{
  "train_examples": 195000,
  "text_encoder_qk_norm": false,
  "text_encoder_parallel_block": false,
  "text_encoder_inner_norm": false,
  "text_encoder_positions": "learned",
  "beta1": 0.95
}
Rows from block 5 of the text encoder of a small contrastive image-text model, named by matrix and row number. Rows with one number belong to one neuron. Each number is 200 + 20 x the weight over its row's rms, rounded and kept within 0 to 999. All counts start at 0.
After each neuron's rows are labels from the 100 texts, of 14848, where the neuron reaches its highest value: "fires on" is the input token at the peak. Only what is clearly more common there than usual is listed. The data: rendered made-up planets.
# fc1: MLP up (text_encoder.blocks.5.mlp.fc1.weight, 768x192), inputs 0-95
# fc2: MLP down (text_encoder.blocks.5.mlp.fc2.weight, 192x768, transposed), outputs 0-95

fc1.466,188,205,224,206,222,178,223,184,200,243,220,209,232,174,199,183,193,173,181,204,222,202,204,191,193,219,183,218,180,209,214,196,204,185,198,204,194,196,218,173,215,228,220,217,209,176,203,173,164,219,187,201,216,183,221,229,210,235,202,179,179,172,188,208,228,195,178,232,226,226,224,190,191,188,185,176,210,170,219,230,165,233,213,230,189,196,181,210,219,220,189,166,171,183,177,215
fc2.466,154,226,194,212,191,195,186,203,171,234,207,207,169,169,234,230,204,164,176,190,207,181,172,175,221,233,199,228,171,194,173,183,224,200,190,191,213,171,219,195,191,161,197,171,179,210,177,181,217,235,205,236,184,236,207,184,180,184,207,223,206,222,218,182,212,190,197,197,227,180,181,222,186,194,195,173,191,209,170,199,228,175,169,164,202,201,204,221,210,183,200,200,207,202,194,223
fires on: "rings"

fc1.542,189,206,179,183,213,210,228,180,222,145,191,199,210,242,177,192,226,203,187,196,200,186,227,184,213,244,200,203,194,214,222,190,167,239,216,180,184,201,220,216,177,221,217,169,212,199,224,168,229,199,178,206,219,184,212,229,156,244,186,203,165,189,236,218,197,196,180,178,211,206,207,228,247,223,183,209,209,184,240,213,195,217,204,197,222,241,192,203,216,175,200,232,194,185,205,172
fc2.542,226,186,193,210,192,164,186,195,189,228,185,222,185,177,209,207,210,197,213,177,205,199,160,228,202,216,189,188,203,183,199,226,189,171,180,205,189,198,194,189,227,193,209,242,172,200,190,178,143,221,192,204,174,197,195,205,196,207,180,214,199,257,266,186,180,191,215,224,207,178,214,194,145,209,208,234,175,180,161,216,190,215,180,210,187,184,171,225,195,219,180,220,204,209,185,222
fires on: "two"

fc1.6,222,191,225,207,225,174,240,205,192,129,210,167,211,247,190,207,184,243,180,234,188,213,217,177,177,261,184,195,197,213,209,181,194,219,191,175,185,169,191,184,188,176,192,118,201,210,175,196,224,210,214,193,224,202,201,219,180,200,186,217,209,197,193,186,202,193,203,203,214,191,192,199,253,195,186,201,259,176,224,192,191,188,216,155,192,196,179,213,204,168,191,185,184,210,207,193
fc2.6,195,220,174,176,196,194,186,176,196,212,197,188,218,125,181,235,218,203,191,204,202,204,181,225,211,180,200,197,216,181,185,220,227,206,212,213,188,222,196,195,193,219,206,241,214,214,172,222,125,200,192,183,232,172,200,189,185,245,213,228,192,206,194,206,212,212,206,205,211,196,195,181,131,178,196,236,219,185,170,203,214,176,199,227,216,183,217,190,180,196,211,204,186,184,207,206
fires on: "rings"

fc1.604,167,213,209,196,209,202,199,240,210,267,185,220,214,170,191,202,219,217,192,202,246,215,162,235,207,165,216,203,228,215,219,186,213,165,194,210,194,210,206,181,190,182,192,273,200,200,183,214,189,195,191,189,190,202,193,172,223,167,206,181,222,216,165,184,181,188,198,227,184,217,202,173,137,185,195,204,177,194,171,188,194,203,186,222,185,160,209,189,199,222,194,221,214,192,205,193
fc2.604,192,195,184,203,210,205,189,200,204,151,205,185,183,185,224,206,208,179,183,176,180,167,220,210,222,204,208,204,214,199,182,206,229,205,221,232,220,191,204,220,214,198,199,143,206,200,204,173,169,191,215,215,194,181,177,262,186,207,200,212,159,249,190,199,197,205,219,182,182,186,210,204,208,183,206,178,201,190,216,217,220,201,206,205,196,229,184,200,196,192,227,192,216,185,216,183
fires on: "lava"

fc1.2,213,209,204,191,247,214,208,224,187,195,203,187,186,256,191,222,193,224,226,208,162,192,207,195,166,225,207,173,190,199,205,182,190,204,225,204,216,208,214,206,196,234,227,188,154,176,198,207,201,191,226,196,174,198,219,202,208,167,204,202,226,193,185,213,206,188,185,208,229,204,198,231,243,175,204,192,231,207,200,191,193,188,167,236,182,206,199,188,228,201,208,213,182,174,247,213
fc2.2,170,183,187,206,155,192,169,148,218,221,189,211,185,122,189,193,182,175,188,188,248,192,177,224,226,189,179,203,181,191,203,231,194,202,187,198,196,198,205,193,196,191,203,225,198,229,204,196,158,216,199,204,205,185,190,216,195,239,204,239,159,157,226,190,200,222,212,184,200,190,214,180,120,199,210,221,197,191,185,217,218,219,190,204,218,202,220,204,197,208,205,200,186,219,189,204
fires on: "cracked"

fc1.389,215,181,226,190,204,206,229,175,181,190,223,185,195,228,190,204,217,211,179,198,218,232,156,209,194,205,176,179,168,226,214,236,168,203,178,164,176,211,226,178,174,227,211,193,202,228,168,216,173,206,175,233,193,212,188,224,161,204,187,227,211,170,248,228,178,185,191,210,188,197,218,192,177,193,219,219,187,224,204,206,193,176,204,209,178,228,207,210,180,195,222,189,227,178,232,197
fc2.389,223,222,210,182,210,214,185,197,202,201,193,223,200,214,161,191,198,183,207,220,176,230,196,226,206,191,173,185,180,191,232,175,183,186,199,216,188,183,198,197,198,216,176,180,198,237,186,229,186,173,204,185,214,157,191,235,177,213,193,225,216,157,203,166,188,189,178,231,175,189,205,197,150,230,218,227,197,226,205,191,179,156,195,233,196,221,180,225,216,176,222,187,184,204,179,203
fires on: ","

fc1.370,204,173,212,215,210,201,208,226,212,163,225,222,208,256,187,181,212,181,182,191,210,206,222,157,187,237,199,185,164,186,185,213,178,208,203,210,204,200,209,191,210,181,191,172,181,165,208,184,237,187,185,184,190,205,207,151,191,194,201,191,238,173,213,195,204,197,216,204,191,183,178,214,273,174,216,141,182,189,274,194,190,207,220,199,182,189,186,181,179,190,164,202,209,192,218,206
fc2.370,198,195,195,187,193,180,178,221,219,232,217,239,200,227,192,197,201,189,206,229,229,165,196,259,197,200,220,173,232,224,175,208,214,183,181,201,202,223,202,184,200,179,206,224,184,186,210,210,200,202,178,206,190,209,224,189,208,163,212,254,175,224,156,220,208,223,188,229,194,174,227,214,212,207,215,231,196,192,185,203,204,213,213,192,178,186,207,175,191,229,173,209,203,188,222,206
fires on: "two"

fc1.463,192,200,244,214,221,211,195,239,168,188,194,196,233,251,214,220,211,212,211,197,176,218,202,190,187,221,203,203,190,210,202,166,186,215,163,228,206,198,192,190,215,197,190,198,207,174,193,176,253,192,206,212,201,194,203,178,232,175,226,210,245,205,184,187,199,193,169,202,190,212,216,209,238,228,167,195,210,202,213,191,188,192,224,182,181,195,154,223,201,232,200,186,205,185,197,181
fc2.463,228,220,149,165,180,209,209,165,206,234,187,218,204,157,181,204,184,168,220,204,189,180,207,209,185,204,184,206,202,214,192,222,207,187,232,188,190,223,208,206,212,204,191,207,193,227,204,214,132,207,183,188,215,184,165,214,181,257,166,218,185,214,157,197,175,175,208,181,212,212,201,197,165,209,197,230,205,187,196,196,243,181,180,198,222,212,257,213,211,191,192,221,202,208,178,209
fires on: "cracked"

fc1.328,210,217,196,190,180,192,214,233,196,182,213,235,196,184,233,210,234,178,204,203,166,184,184,219,192,206,174,221,186,192,183,181,192,220,212,235,199,198,191,181,202,208,184,221,194,227,226,176,195,162,214,174,194,175,198,196,187,229,165,212,192,181,156,198,202,198,202,218,185,194,203,163,212,227,200,187,194,192,207,203,225,222,159,203,195,223,182,210,193,228,176,220,221,194,212,185
fc2.328,163,212,190,178,215,191,211,193,195,194,193,181,210,217,203,212,188,186,228,178,198,223,188,215,224,184,204,225,179,221,201,203,213,176,234,213,217,189,178,207,188,197,171,182,203,159,197,182,199,207,198,233,186,209,181,238,224,199,210,184,234,242,183,201,196,190,191,172,197,151,188,218,180,196,208,168,204,220,180,179,198,219,184,198,158,178,169,194,161,223,184,171,220,221,171,196
fires on: ","

fc1.675,220,178,236,192,194,204,224,193,162,220,186,187,191,180,163,225,192,171,228,222,232,233,186,186,204,185,173,238,166,215,176,169,234,231,234,235,201,169,200,208,207,182,215,208,232,214,184,207,171,207,179,214,174,187,240,210,233,228,194,193,179,180,204,165,228,191,200,207,213,185,204,230,191,219,218,180,234,192,226,198,188,215,218,227,179,183,197,183,162,215,213,193,211,193,186,197
fc2.675,206,227,191,188,176,215,184,220,170,188,232,173,164,195,223,234,214,225,220,175,227,169,231,177,165,172,175,198,190,194,204,214,168,232,203,185,178,221,204,223,222,186,200,194,208,182,230,225,179,204,171,162,217,197,174,200,187,177,168,197,227,187,173,227,231,163,204,175,192,179,196,187,177,206,229,225,226,181,194,167,194,213,197,226,194,180,196,207,174,196,195,175,226,207,174,233
fires on: ","

fc1.222,173,214,200,196,201,218,156,197,203,160,191,216,187,231,210,178,189,214,185,192,221,204,202,223,209,210,193,182,238,195,246,190,172,173,194,238,203,239,223,210,212,163,191,228,221,212,204,189,191,175,238,229,180,227,171,205,195,194,179,192,188,192,234,225,211,215,219,187,175,213,216,221,199,195,230,212,175,173,211,205,214,179,220,190,221,196,230,182,209,176,202,160,187,188,189,243
fc2.222,195,181,191,224,206,195,184,182,237,209,183,224,221,196,224,170,169,178,214,222,174,174,208,182,191,191,209,175,184,228,177,192,203,174,224,184,225,179,200,165,184,214,211,184,182,179,217,205,206,182,178,173,235,195,182,206,197,207,222,221,185,230,164,174,179,172,178,194,217,198,225,211,195,211,183,181,178,223,196,180,187,179,174,230,235,182,180,161,191,232,215,229,188,207,221,189
fires on: ","

fc1.281,182,162,219,186,191,218,183,194,198,158,220,183,181,185,167,231,171,185,220,210,181,177,186,173,191,219,180,183,238,213,203,189,186,235,215,186,170,183,226,173,213,172,198,179,222,165,191,238,204,216,229,204,180,203,227,183,214,200,194,219,169,194,188,200,207,205,194,184,222,195,206,226,220,219,224,223,239,165,233,187,177,174,187,212,175,170,223,205,176,206,216,172,217,197,210,184
fc2.281,206,176,231,194,236,224,215,202,195,222,193,187,198,222,232,165,182,182,176,185,198,192,226,177,195,206,218,181,173,227,185,188,194,184,211,201,166,165,183,234,180,205,189,228,236,213,223,195,188,196,235,171,205,214,218,199,202,171,171,209,184,261,201,206,200,167,219,213,200,195,168,184,178,218,225,180,225,181,192,205,212,189,216,215,230,206,196,193,161,211,227,189,219,187,189,161
fires on: "rings"

fc1.114,221,195,182,178,178,214,188,188,219,161,233,225,180,208,219,179,178,214,175,228,228,178,225,221,211,192,184,211,176,230,221,206,192,195,215,185,197,204,204,227,167,228,193,166,197,172,171,239,189,182,211,210,197,183,176,161,160,194,167,230,168,184,219,180,182,175,164,230,169,206,220,203,213,209,209,199,222,216,192,221,179,170,183,207,187,158,189,219,205,201,187,162,213,225,183,182
fc2.114,198,189,200,198,225,196,224,220,174,206,201,203,194,212,224,155,213,230,211,173,231,180,218,194,172,214,190,175,214,193,218,202,220,183,172,160,183,192,192,228,163,178,235,176,198,218,191,190,221,170,211,171,203,229,180,205,222,169,221,203,219,225,180,235,187,199,213,184,187,206,212,200,241,205,198,180,197,217,192,201,172,213,203,186,212,210,217,205,190,210,220,228,204,202,223,208
fires on: "rings"

fc1.354,193,213,208,187,169,211,186,193,186,172,244,219,174,204,205,203,230,186,172,198,227,212,202,173,201,188,179,208,169,208,227,168,226,235,237,222,203,195,198,216,206,184,226,205,207,211,229,236,208,204,223,181,185,231,236,169,187,190,209,215,183,177,212,250,208,238,178,223,194,216,165,226,199,214,188,170,204,187,218,208,194,217,196,217,223,222,209,211,232,206,186,209,223,168,244,224
fc2.354,227,182,235,210,218,212,216,238,185,193,234,211,200,218,213,189,185,246,215,179,241,189,221,220,217,215,210,220,190,207,207,203,196,217,190,207,222,207,229,183,203,213,186,181,196,199,183,210,226,209,227,228,160,184,184,190,199,190,199,250,216,196,199,195,175,224,186,189,197,169,225,178,194,161,193,222,228,179,224,168,219,221,199,212,221,219,174,157,214,201,187,220,213,213,179,194
fires on: "two"; "rings"

fc1.528,206,178,184,214,246,183,209,173,198,192,217,187,194,189,202,198,223,178,193,203,220,218,199,211,160,254,201,189,177,207,235,144,222,216,187,196,180,236,169,216,193,201,205,201,215,183,212,210,217,212,181,221,219,201,184,187,210,187,197,184,222,178,181,211,194,209,189,205,228,217,163,182,233,186,211,220,247,204,191,212,196,168,193,209,175,196,217,200,178,198,176,191,168,177,187,193
fc2.528,158,189,170,196,177,198,216,172,206,229,198,208,179,202,177,222,217,157,179,205,223,205,226,217,218,196,191,197,241,214,192,211,220,194,212,211,198,235,202,215,193,186,210,180,186,202,203,244,198,209,197,223,186,222,229,200,194,208,201,199,162,178,211,189,184,179,191,233,214,178,192,189,163,212,179,200,187,197,198,177,188,205,197,221,222,181,164,216,230,175,186,211,183,208,190,174
fires on: "a"

fc1.594,220,189,198,224,215,218,222,228,161,199,220,198,214,242,198,184,204,188,175,210,191,182,234,202,183,251,220,203,166,214,225,150,189,209,184,208,208,194,215,187,202,181,199,214,208,219,207,168,215,207,177,225,184,190,210,181,203,154,171,204,229,199,186,208,163,179,184,233,194,194,176,199,253,214,178,222,190,190,183,194,197,180,206,191,201,209,222,199,183,229,185,213,175,170,181,172
fc2.594,189,213,195,215,185,192,172,175,201,210,175,207,201,188,195,197,197,158,197,191,177,190,190,216,186,205,200,190,207,177,207,241,189,188,224,209,199,203,212,221,195,206,207,232,228,188,233,177,155,241,209,200,223,207,200,227,180,229,183,198,178,175,229,199,197,181,219,192,194,218,221,202,168,225,195,184,209,225,184,245,179,206,211,195,218,193,198,229,202,188,180,203,203,233,186,233
fires on: "a"

fc1.252,217,177,203,205,218,199,214,181,182,155,184,197,218,257,186,204,239,185,199,207,163,236,188,186,167,267,176,205,191,210,194,179,200,222,230,207,192,177,189,205,183,177,215,140,200,185,194,164,236,185,184,206,199,211,206,214,191,195,186,190,235,187,215,219,219,206,210,214,222,227,191,181,266,204,221,186,221,197,242,211,202,190,184,178,217,208,184,211,200,184,171,192,202,199,172,167
fc2.252,222,228,205,211,159,206,178,172,202,189,201,204,215,135,211,231,227,182,210,213,203,210,206,233,225,195,182,209,200,207,219,240,189,206,230,198,195,216,219,213,220,208,183,221,213,246,205,195,131,187,183,212,222,177,184,209,199,216,178,230,183,168,196,199,164,205,183,209,197,181,208,207,149,207,187,194,192,206,198,204,203,203,201,193,195,199,237,195,224,191,188,200,175,216,215,225
fires on: "a"

fc1.446,187,193,197,230,208,189,170,200,198,226,193,197,183,249,173,176,198,190,218,167,197,198,203,196,232,208,232,186,210,212,193,234,176,212,220,189,201,187,223,222,217,191,218,172,198,182,208,211,211,189,163,227,199,219,227,199,208,203,219,200,218,199,208,173,223,170,211,181,235,171,202,194,174,224,238,174,197,177,215,228,228,206,218,182,226,248,207,223,207,215,201,238,214,191,211,234
fc2.446,219,210,168,223,180,204,182,191,207,219,161,192,218,179,187,203,196,171,184,231,240,229,174,198,219,231,220,207,187,174,171,211,217,212,200,202,177,212,208,205,222,200,214,205,197,200,244,229,234,180,219,183,176,218,217,148,198,220,184,219,186,139,248,206,172,211,190,225,218,191,191,196,146,180,210,205,186,187,205,220,189,205,183,219,182,195,199,216,193,196,198,227,217,191,191,203
fires on: "rings"

fc1.112,193,191,206,198,234,193,195,238,176,223,200,189,195,236,203,196,195,189,210,195,210,192,217,206,174,232,201,210,189,217,227,162,211,169,184,199,181,210,199,213,205,204,222,223,235,190,198,162,212,211,182,191,210,224,192,186,197,148,198,187,257,230,192,210,198,227,188,220,225,228,190,189,228,231,174,228,242,206,207,198,190,156,222,206,190,171,201,197,200,205,195,219,190,184,193,159
fc2.112,153,184,178,210,178,209,203,162,200,207,196,192,203,180,184,222,221,179,190,204,196,182,194,203,201,214,203,180,219,196,193,248,216,176,233,197,196,203,231,208,199,190,191,184,217,231,209,245,203,199,183,188,204,187,202,183,191,197,212,168,161,158,204,207,206,186,197,215,203,206,183,198,156,221,204,174,203,197,198,214,147,163,190,183,200,218,170,224,186,181,223,212,187,203,186,203
fires on: "a"

fc1.91,245,201,187,207,182,219,183,190,187,159,179,215,237,209,196,202,234,227,223,172,179,190,182,209,169,224,200,183,200,187,199,189,198,216,211,168,186,153,223,192,220,200,190,175,199,206,213,208,160,174,186,196,217,201,224,219,220,194,207,188,196,174,179,193,228,198,180,193,189,189,193,197,266,187,205,215,197,183,188,223,200,163,221,193,211,194,215,228,218,199,176,198,198,238,219,180
fc2.91,168,225,198,225,216,198,173,201,184,249,205,175,202,158,201,202,216,187,202,197,210,194,195,236,180,220,167,192,201,173,180,224,185,175,218,214,185,198,199,182,204,166,222,222,168,203,209,188,151,207,219,219,207,180,203,218,172,206,208,207,173,180,234,183,191,163,197,219,192,198,181,173,171,179,197,209,235,197,188,206,217,202,209,230,195,215,203,199,180,226,218,231,177,219,203,217
fires on: "one"

fc1.299,185,200,166,172,213,224,185,182,218,207,236,168,181,193,206,173,185,177,232,180,157,218,208,171,216,225,182,194,169,206,161,221,196,186,174,188,230,213,208,208,167,212,189,211,211,174,220,207,172,213,194,187,210,208,203,231,164,232,212,212,184,221,258,195,208,208,209,162,202,184,199,225,176,184,184,221,190,205,198,227,225,221,229,204,176,206,192,189,228,174,207,201,183,180,219,187
fc2.299,204,189,224,186,209,206,226,199,197,204,204,230,200,179,196,210,221,204,202,214,243,215,174,180,168,217,224,192,212,194,216,192,180,205,199,186,210,230,165,217,200,191,219,226,175,200,209,198,261,200,186,213,177,194,217,154,231,232,221,204,222,113,176,194,180,196,205,218,173,221,175,220,181,208,204,184,216,192,179,226,159,172,182,152,201,200,220,191,205,212,202,184,218,193,175,197
fires on: "rings"

fc1.701,202,189,206,186,235,220,216,209,182,188,197,185,199,292,183,201,209,193,224,196,149,209,210,195,176,242,206,155,178,205,204,182,203,191,232,195,205,208,208,208,191,228,217,192,160,180,204,180,200,197,213,205,182,208,222,191,197,175,201,196,238,180,188,213,203,204,192,193,233,212,193,204,274,190,218,178,203,208,233,203,198,194,173,231,192,206,185,189,203,193,201,210,186,184,217,199
fc2.701,232,194,177,210,176,187,212,218,194,195,199,186,218,129,207,192,211,179,190,197,228,191,168,208,214,188,179,204,171,205,216,243,181,202,225,191,171,192,202,198,194,184,212,246,186,205,205,186,185,193,205,193,215,207,194,198,181,238,191,254,196,209,226,178,172,206,189,172,180,205,196,183,130,198,208,242,179,176,167,208,234,200,186,208,203,174,213,189,196,206,197,204,189,193,192,237
fires on: "cracked"

fc1.622,219,218,224,189,180,195,202,174,210,215,208,231,172,197,188,230,226,193,189,187,229,167,189,214,198,210,191,198,220,230,178,210,229,196,166,189,197,196,192,176,169,215,185,190,227,182,204,226,222,196,220,227,226,194,218,181,175,180,198,219,206,189,215,175,227,165,227,191,226,175,211,184,184,220,206,154,176,228,233,202,166,192,184,217,212,170,200,219,210,208,168,206,181,209,198,214
fc2.622,191,184,222,183,229,208,169,202,239,188,201,211,180,178,221,164,211,193,200,179,182,163,187,208,186,226,229,175,184,214,221,209,213,192,190,228,200,233,196,173,166,214,188,227,217,225,211,212,212,214,234,216,194,203,182,199,174,213,225,198,169,145,199,193,170,229,215,206,186,199,225,186,178,175,218,219,190,180,174,220,207,227,188,219,198,217,194,196,217,215,233,202,192,218,224,205
fires on: "two"; "rings"

fc1.162,212,180,247,209,204,225,212,226,185,202,223,196,200,264,176,174,179,210,214,194,201,171,232,161,168,235,211,202,171,218,199,180,156,203,189,203,217,219,206,194,171,218,218,177,197,181,222,209,236,193,210,195,184,208,209,161,203,168,225,194,202,190,229,201,196,207,217,197,182,211,195,210,245,220,198,169,210,204,236,183,179,237,220,206,199,224,205,187,194,180,201,168,232,187,196,185
fc2.162,176,201,199,182,198,175,173,187,214,191,202,234,191,191,212,164,195,207,212,195,246,184,176,202,205,188,194,196,224,210,204,223,205,168,176,217,196,243,221,190,206,182,187,195,197,189,228,212,216,226,210,175,176,209,186,190,213,194,250,205,193,236,150,207,207,206,201,203,196,196,199,191,192,192,221,195,228,214,209,213,155,230,199,201,189,212,193,152,191,210,203,231,232,197,204,210
fires on: "lava"

fc1.192,208,203,185,169,227,182,211,193,204,232,186,214,192,231,195,198,181,208,171,217,215,225,228,203,230,187,181,197,219,217,210,180,174,180,181,185,193,213,197,172,194,213,172,212,179,221,207,169,192,228,179,171,210,212,174,231,182,192,196,194,208,172,175,183,186,220,174,168,180,191,194,233,184,215,224,177,194,193,169,180,175,209,182,206,196,183,204,219,212,223,200,177,183,183,184,216
fc2.192,182,223,234,204,221,239,217,207,196,164,180,172,215,222,202,203,229,173,197,183,225,195,204,172,170,224,202,187,227,169,207,217,208,214,237,208,229,229,177,214,184,187,187,168,202,215,212,230,191,172,228,188,172,182,203,196,215,201,188,194,216,159,202,174,182,186,180,204,177,177,226,204,183,215,217,206,193,182,175,226,218,216,220,182,219,168,234,169,222,218,167,192,200,206,233,203
fires on: ","

fc1.551,184,186,181,177,220,178,166,198,210,231,213,177,228,190,192,205,187,221,222,166,220,182,166,188,169,180,219,180,183,210,173,197,187,202,201,184,196,183,214,169,220,177,187,229,179,203,187,229,227,214,184,199,192,219,174,196,219,180,178,191,185,185,175,182,189,175,202,211,207,208,212,227,212,228,207,235,193,173,207,179,205,215,210,230,213,201,200,223,189,161,174,170,222,162,213,194
fc2.551,173,212,178,227,187,184,170,182,176,215,205,215,199,211,177,227,187,224,203,213,193,181,197,228,181,178,221,192,183,217,215,173,171,181,185,181,166,195,207,209,187,231,216,168,232,232,202,202,210,207,192,214,195,185,195,204,220,168,217,207,215,216,236,213,177,195,225,182,173,226,179,185,212,188,220,196,227,236,204,228,208,214,176,210,205,197,173,176,182,223,212,208,178,170,216,181
fires on: ","

fc1.602,142,206,243,186,202,187,189,186,168,199,220,226,189,179,205,168,225,202,193,235,219,209,202,200,182,205,213,195,181,180,205,153,209,220,199,211,226,217,216,190,193,165,185,205,204,190,177,235,221,210,173,201,198,215,189,169,205,163,222,186,221,195,146,206,158,233,198,224,205,180,196,201,197,177,202,173,197,203,218,192,205,196,211,193,211,168,207,185,194,181,200,150,200,158,220,196
fc2.602,223,204,213,213,179,199,214,202,187,191,213,200,164,251,198,195,180,217,176,176,184,189,258,198,201,181,195,226,225,215,194,164,209,178,171,172,200,180,188,198,205,188,210,210,196,207,187,127,210,182,202,215,172,182,214,211,205,181,219,212,218,284,201,205,190,199,225,197,198,186,203,177,264,187,216,191,229,205,208,192,201,235,232,194,208,200,157,160,200,205,190,189,194,183,189,194
fires on: "lava"

fc1.656,191,173,226,212,210,202,169,202,204,184,196,204,204,203,193,212,208,181,174,210,186,227,242,180,216,229,229,179,181,213,201,167,189,190,196,201,224,179,230,226,207,234,168,207,206,205,182,160,219,191,191,203,212,241,223,228,196,205,217,202,199,156,220,199,182,180,190,196,211,178,193,221,223,203,191,205,219,206,238,167,236,203,192,190,193,226,188,206,190,213,153,195,191,180,215,198
fc2.656,198,182,189,217,198,211,157,194,214,238,178,226,207,221,190,217,191,158,165,231,215,223,208,231,204,181,183,198,204,229,174,233,207,193,228,191,234,231,185,206,208,194,180,198,178,182,231,200,202,212,180,206,236,202,228,227,153,246,180,190,200,220,234,208,179,197,221,175,173,212,183,183,161,188,179,202,228,177,189,187,182,214,171,173,168,181,189,196,201,200,197,178,194,201,196,243
fires on: "two"

fc1.386,196,225,235,226,216,228,223,206,198,169,219,170,196,196,195,193,227,227,181,168,185,218,225,169,225,217,229,218,169,210,218,223,216,176,210,235,181,157,186,222,183,169,189,223,191,175,202,230,189,167,194,225,223,214,236,186,171,190,203,202,236,178,229,214,202,175,192,173,177,213,212,174,211,171,204,189,167,230,227,191,228,170,170,229,205,210,207,190,176,221,178,191,206,203,238,208
fc2.386,202,234,181,190,186,171,234,181,230,171,237,218,187,179,177,186,182,206,227,218,174,222,192,199,195,178,223,166,202,233,215,189,231,197,174,210,226,238,200,173,223,202,184,179,199,217,214,212,215,216,210,197,215,215,164,231,192,210,184,170,177,167,210,193,227,180,182,193,173,197,193,192,195,180,197,223,195,225,216,206,208,224,162,183,199,200,188,224,233,209,236,201,171,182,204,185
fires on: "one"

fc1.29,206,193,227,210,204,204,219,229,208,170,218,214,191,246,200,193,199,192,209,212,206,192,246,160,181,243,216,197,152,199,218,175,179,227,188,186,213,192,216,200,172,184,217,163,187,172,198,195,239,184,188,195,194,218,215,173,193,160,194,165,253,165,206,218,200,189,198,193,200,198,202,196,282,190,212,181,221,209,239,186,191,224,207,210,199,207,183,193,193,192,185,184,202,196,204,183
fc2.29,167,196,207,205,196,180,177,191,192,215,199,235,202,240,198,172,192,195,209,214,221,179,223,246,191,214,185,211,227,194,202,180,209,162,186,212,211,222,195,203,208,179,184,201,172,200,184,184,213,216,196,216,162,192,204,207,194,166,233,248,193,225,170,198,215,214,224,201,196,183,204,197,210,204,222,210,219,219,188,183,175,224,204,180,182,199,191,176,191,209,189,218,213,197,212,204
fires on: "lava"

fc1.657,200,192,196,213,174,214,207,227,205,178,167,217,236,229,164,171,217,212,210,193,177,172,220,220,208,166,184,217,171,182,170,166,183,184,182,218,182,183,180,181,234,171,224,210,188,190,205,178,222,201,192,229,178,207,226,178,185,221,167,159,180,223,192,221,231,227,217,204,204,168,181,226,191,231,218,186,203,166,201,215,228,226,227,205,172,216,229,179,230,181,198,202,207,175,180,213
fc2.657,184,214,182,219,192,188,235,196,200,178,186,220,224,200,229,177,216,188,209,184,202,176,219,219,197,174,202,208,175,161,225,217,186,215,190,168,226,194,170,214,205,233,205,185,167,202,170,244,215,214,214,244,180,165,183,208,204,202,224,205,211,187,211,173,172,200,202,190,201,199,215,198,222,191,196,197,203,196,212,212,192,170,217,207,186,227,168,192,161,195,225,184,209,198,205,229
fires on: ","

fc1.405,190,165,233,184,194,220,223,197,211,163,214,212,177,215,208,218,230,227,192,237,219,224,223,158,187,219,212,206,220,209,218,162,180,251,216,184,188,171,217,199,210,205,224,149,193,175,192,204,225,179,222,207,226,221,190,155,195,187,219,179,224,205,215,217,197,184,216,227,173,213,219,230,235,198,205,186,257,173,241,225,189,194,207,164,223,189,206,225,197,215,215,180,213,213,173,171
fc2.405,205,214,162,233,193,163,179,168,193,274,195,177,187,225,222,182,196,209,191,165,190,188,150,213,201,210,203,193,206,231,203,197,213,157,202,220,209,205,213,175,219,200,178,206,209,204,212,192,171,241,220,200,220,200,195,236,181,172,198,195,192,213,202,235,192,198,187,193,218,175,219,162,143,183,205,211,206,200,159,185,226,201,171,216,188,197,192,203,236,201,204,225,214,187,220,197
fires on: "rings"